config.yaml
encoder_arch: "repvgg"
model: "contrastive image-text model"
dataset: "rendered made-up planets"
train_examples: 97500
image_size: 32
crop_scale_min: 1
horizontal_flip: true
rotation_deg: 10
tokenizer: "word"
vocab_size: 28
loss: "sigmoid"
embed_dim: 256
encoder_norm: "batchnorm"
encoder_activation: "relu"
encoder_depths: [2, 2, 7, 2]
encoder_kernel_size: 3
encoder_stem: "single"
encoder_widths: [48, 64, 96, 160]
text_encoder_causal: true
text_encoder_width: 192
text_encoder_layers: 6
text_encoder_norm: "rmsnorm"
text_encoder_norm_position: "pre"
text_encoder_activation: "gelu"
text_encoder_mlp_ratio: 3
text_encoder_head_dim: 64
text_encoder_fused_qkv: true
text_encoder_bias: "all"
text_encoder_qk_norm: false
text_encoder_layer_scale_init: 0.1
text_encoder_parallel_block: false
text_encoder_dropout: 0.05
text_encoder_inner_norm: false
text_encoder_positions: "rope"
init: "trunc_normal_002"
residual_init: "scaled_by_depth"
optimizer: "adamw"
lr: 0.0015
beta1: 0.95
beta2: 0.95
eps: 1e-08
grad_clip: 0.5
steps: 8200
batch_size: 512
epochs: 43.1
lr_schedule: "step"
warmup_steps: 410
weight_decay: 0.1
Rows from block 10 of the image encoder of a small contrastive image-text model, named by matrix and row number. Rows with one number belong to one channel. Each number is 500 + 50 x the weight over its row's rms, rounded and kept within 0 to 999. All counts start at 0. Numbers have three digits each.
Before each channel's rows are labels from the 100 images, of 14848, where the channel reaches its highest value: "top examples" is what is common among them; "colour at peak" is the nearest of a few named colours to the mean colour under the peak. Only what is clearly more common there than usual is listed. The data: rendered made-up planets. In brackets: how many of the 100.
# c3: 3x3 conv (encoder.blocks.10.c3.weight, 96x96x3x3, each kernel summed), inputs 0-95
# c1: pointwise conv (encoder.blocks.10.c1.weight, 96x96x1x1), inputs 0-95

top examples: cloud-covered world (100); rings (100); crescent (53)
colour at peak: brown (58)
c3.39:422524448428470527494437498451583483517470369518544510494539504504504470460452486495482498373491525485512519514430375421563496476487544550477514487412495523453559532509524339532462502531474551496439489491553511485504569384475537449548554476579512532393501480487474500496407538426503422461
c1.39:507511504484547346514549510449554494613440457493552553417491549495556441473479470432459542427516520486525539537493429530414425520516548591536585519497595522510449561441545454478471524561445563466455495525522497563415451473503489473542583600544495500401524475452502483524457429448558509555

top examples: rings (81); moons: zero (81); cloud-covered world (59); cracked ice world (37)
colour at peak: grey (30); brown (27)
c3.31:496450480528568515550578475502601502473628552519487516531496472592536546534531558545554516491439514442487564507567522472550488493505547480445557501461503518462612455442492538577549502524556498467588521396573620459495557594527515529457591578484485505574535468462523609495562485575495496488
c1.31:455474486517493492492436475469587470561578475470552483471504359494375477474528465523472514410436468473439494486532482401506466483541536537510566455388525562497515554406520483471442440520492472428484523578516574444455499489493489443464463562449509490451420516512353500386500440472496464462

top examples: desert world (72); moons: three (53)
colour at peak: brown (27)
c3.72:515492514534523511521527423550567477487524521515463469511405445514497530548527434452596540531492417427481499499558520443361538536480484427449464443507467430511499466406448518495613473461546450491570497471452544484482346545491529602461512524497518393614477444553537506510516498587485487500
c1.72:465389451447521461462501530551482498520567502472530443446500464483466470549488495518457537464400493528473449492504510517526442448483505387462423531515432517546532418553480505486472422506454488347476454512556552501492487513427355489520471527471378514497513469416417471355522450493535487456

top examples: moons: three (99); rings (74); cloud-covered world (58); cracked ice world (32)
colour at peak: grey (40)
c3.75:484483480490515538496500509559626505589589552472541486488561444531468552528413456523524499536554541472449444569489476477524507494493600520468481434542502565493580518432490529499495431549442556445532583588547580506541574492405345452504583542521513504551458471435397476456497511530547502469
c1.75:543444519465524444515532514516568520559459524527586512421585461541531500537493484548497492492469573537477444496497518578539442507414454506483489584526499508451410453490524541540456458457425411447497474305534443520486582454450424417544570461561392476516516500467508451445478431474530533542

top examples: cracked ice world (100); moons: zero (52)
colour at peak: brown (41)
c3.86:345487345514498514398531504493540320537446538454476371519504515446499540493496522505514454528513549518508499505464523528519502466490497510415494512550471505487470495515504537515487400454500509505456494490506484497546532479514498474508511517548478503502531483490502494494493533527514320318
c1.86:495506502535516649538501513537552480469453498512482507638523527532460580545501481546567515531484531520484509485517500492549487506485493490485467534513492509530510539545446509544503506474563523452515503513496476499727563467503479531472490502572512505529515527507516491479456764531478493501

top examples: cracked ice world (100); half lit (66)
colour at peak: grey (26)
c3.91:413462449400413441454458490471431445475458463386487410433478477475457477485466474457451491454458482488510433461438482455471442431479492496416467452463463489504429420433469465445447418461424494490437442493500476495443469438480444460514441483489426467443512470402480410472442448443513423416
c1.91:441565459484437537450437376541430501383511491443428469525407587515510554525488501437526489501537354430526458472493505540445534435429467488484480454518467465451503477434403506468493456509497550544491441457551495507549413469459520520487428442519560418516492409467504465535426588530463460485

top examples: rings (94); moons: zero (90); cloud-covered world (78)
colour at peak: grey (40)
c3.44:519517450505526535496508486474516500491632496553526515480438439427572500438467497452510516478512495463617597468523580474491490509505413431444447452452431423486561468470475497514566432430557524540486470492554552570480470543459477575481551559481606392488594460538565535612534512471434498437
c1.44:505518539520514485498448438466548473506564476506548536423345496480504455446420359376498442429527456510547469499495489465397472473525540446470442498451543460503506487536443460389519468480455573490472527529397572528467370471488451527472529564462526453468436461470473448488489464461430519480

top examples: banded gas giant (59); cracked ice world (41)
colour at peak: grey (43)
c3.53:440522454501448432472443539471455429478652474463548450451483531432415449510442470463451504424464438530475502594501455527465477471492499519457533473534508511466504479456566483448480376544463506464446436495493644486454493467490509429474445535579459511439524460469448412410468454449537420434
c1.53:492548479481428526535474438474440496409562468392437413496358534467504484458485493451495530481530410382502440455534478455460489417455489489443536467494449425448513496408485461458505442551484531510482366494553561498505424468449549496436442471549544473485501377482543494511450496508445470447

top examples: cracked ice world (100); half lit (56)
colour at peak: white (34)
c3.76:421517432493409559398463477478545378520439411459478411551525553433534543489470518452508456481520489539520516556432483568468510458549476575462581458471456515492466506455454418497512453501556581573504460481531419561560494384469507484573514482569499489466541457554510488486429574483535402432
c1.76:458547477519478525451433376501497447493422482406471393540496528417523515529523486455512495513550396451509489493506490523399540516544412516476528455502386419538508489419375479465543485488576525550525451495530440526520471386474549505544499449577533417521502446543507510537385537516524471454

top examples: cracked ice world (100); half lit (67)
colour at peak: grey (37)
c3.5:444474480512501629557518506490557443521478429475458452619470539503488528541494508520577500460500510459487466460546489448513536469481517493491482472483473472496481499498455465557571477534587489473543485496533531431637495372493478559423505479623485514505547498554497466475343654457453458461
c1.5:400542389494449638407470434477571393496487487444429423577463532426491525470493534474504487503510467443537510497450500516448514419510497536456563485500482538470532553473485496500486414520496589544453499513550436561560448461467504516509481472544550505486518430441528524525418585506477359414

top examples: rings (84); cratered rock (81)
colour at peak: brown (44); grey (35)
c3.26:400482440453479525452441470503426434517478455411438465517425478432439470491446422399434487449465418472487433460438476422422495458442503509493486501492488494436480486453456476420455427456493505455466468497435483454527430445421466473430449431500509451419410426514499449480443531401497444438
c1.26:433495459450537373496527523516505528494469467533531508403530477512556363425516478489435539408487526513526510485474512517492501521507388446506514486468535473437436402485483457497433513464420460493427469493576462523381496474503479427472543426512502481362551520477523530523497381405553455533

top examples: desert world (100); moons: two (82); full (56)
colour at peak: brown (43); orange (27)
c3.67:522475492543522456455486492515557455501510496503545560437526372538502521559416441478546515507463443475398497543529466409426388506515540455475436495469565505497505402484497539472491429514477549383533550400519561484466508556469400555513520564501456439589484478443414520402529445580523496482
c1.67:469534456555489512466513450523536427529511493472477427510427493443534515477536469371530438510523498487555487526501508488369594544495476467465458458503512443567541516293442489471561455546506529507459528490458582536481459496477548548509519511533649437519480425493512484625491504522514442472

top examples: desert world (96); full (52)
colour at peak: brown (48); grey (33)
c3.58:464523435474491523467481505508567464551542508405452470446454490380491461443469484440396466460497464511539482466413511607468489455540531535425449494551466484524516452476478522317462437478445514551375450490527533573470456525447473459526530521501512449390463491491480476519581491428550472434
c1.58:634532595470533504564534549527563638549444491501543528495506512528562524500553526514480502510521536515521412456566443594516461526494533545511514513580507538546509426554509477473548616527486544508583504510493423481510520424484467519515556471527482526571559534534503448493501519518505652651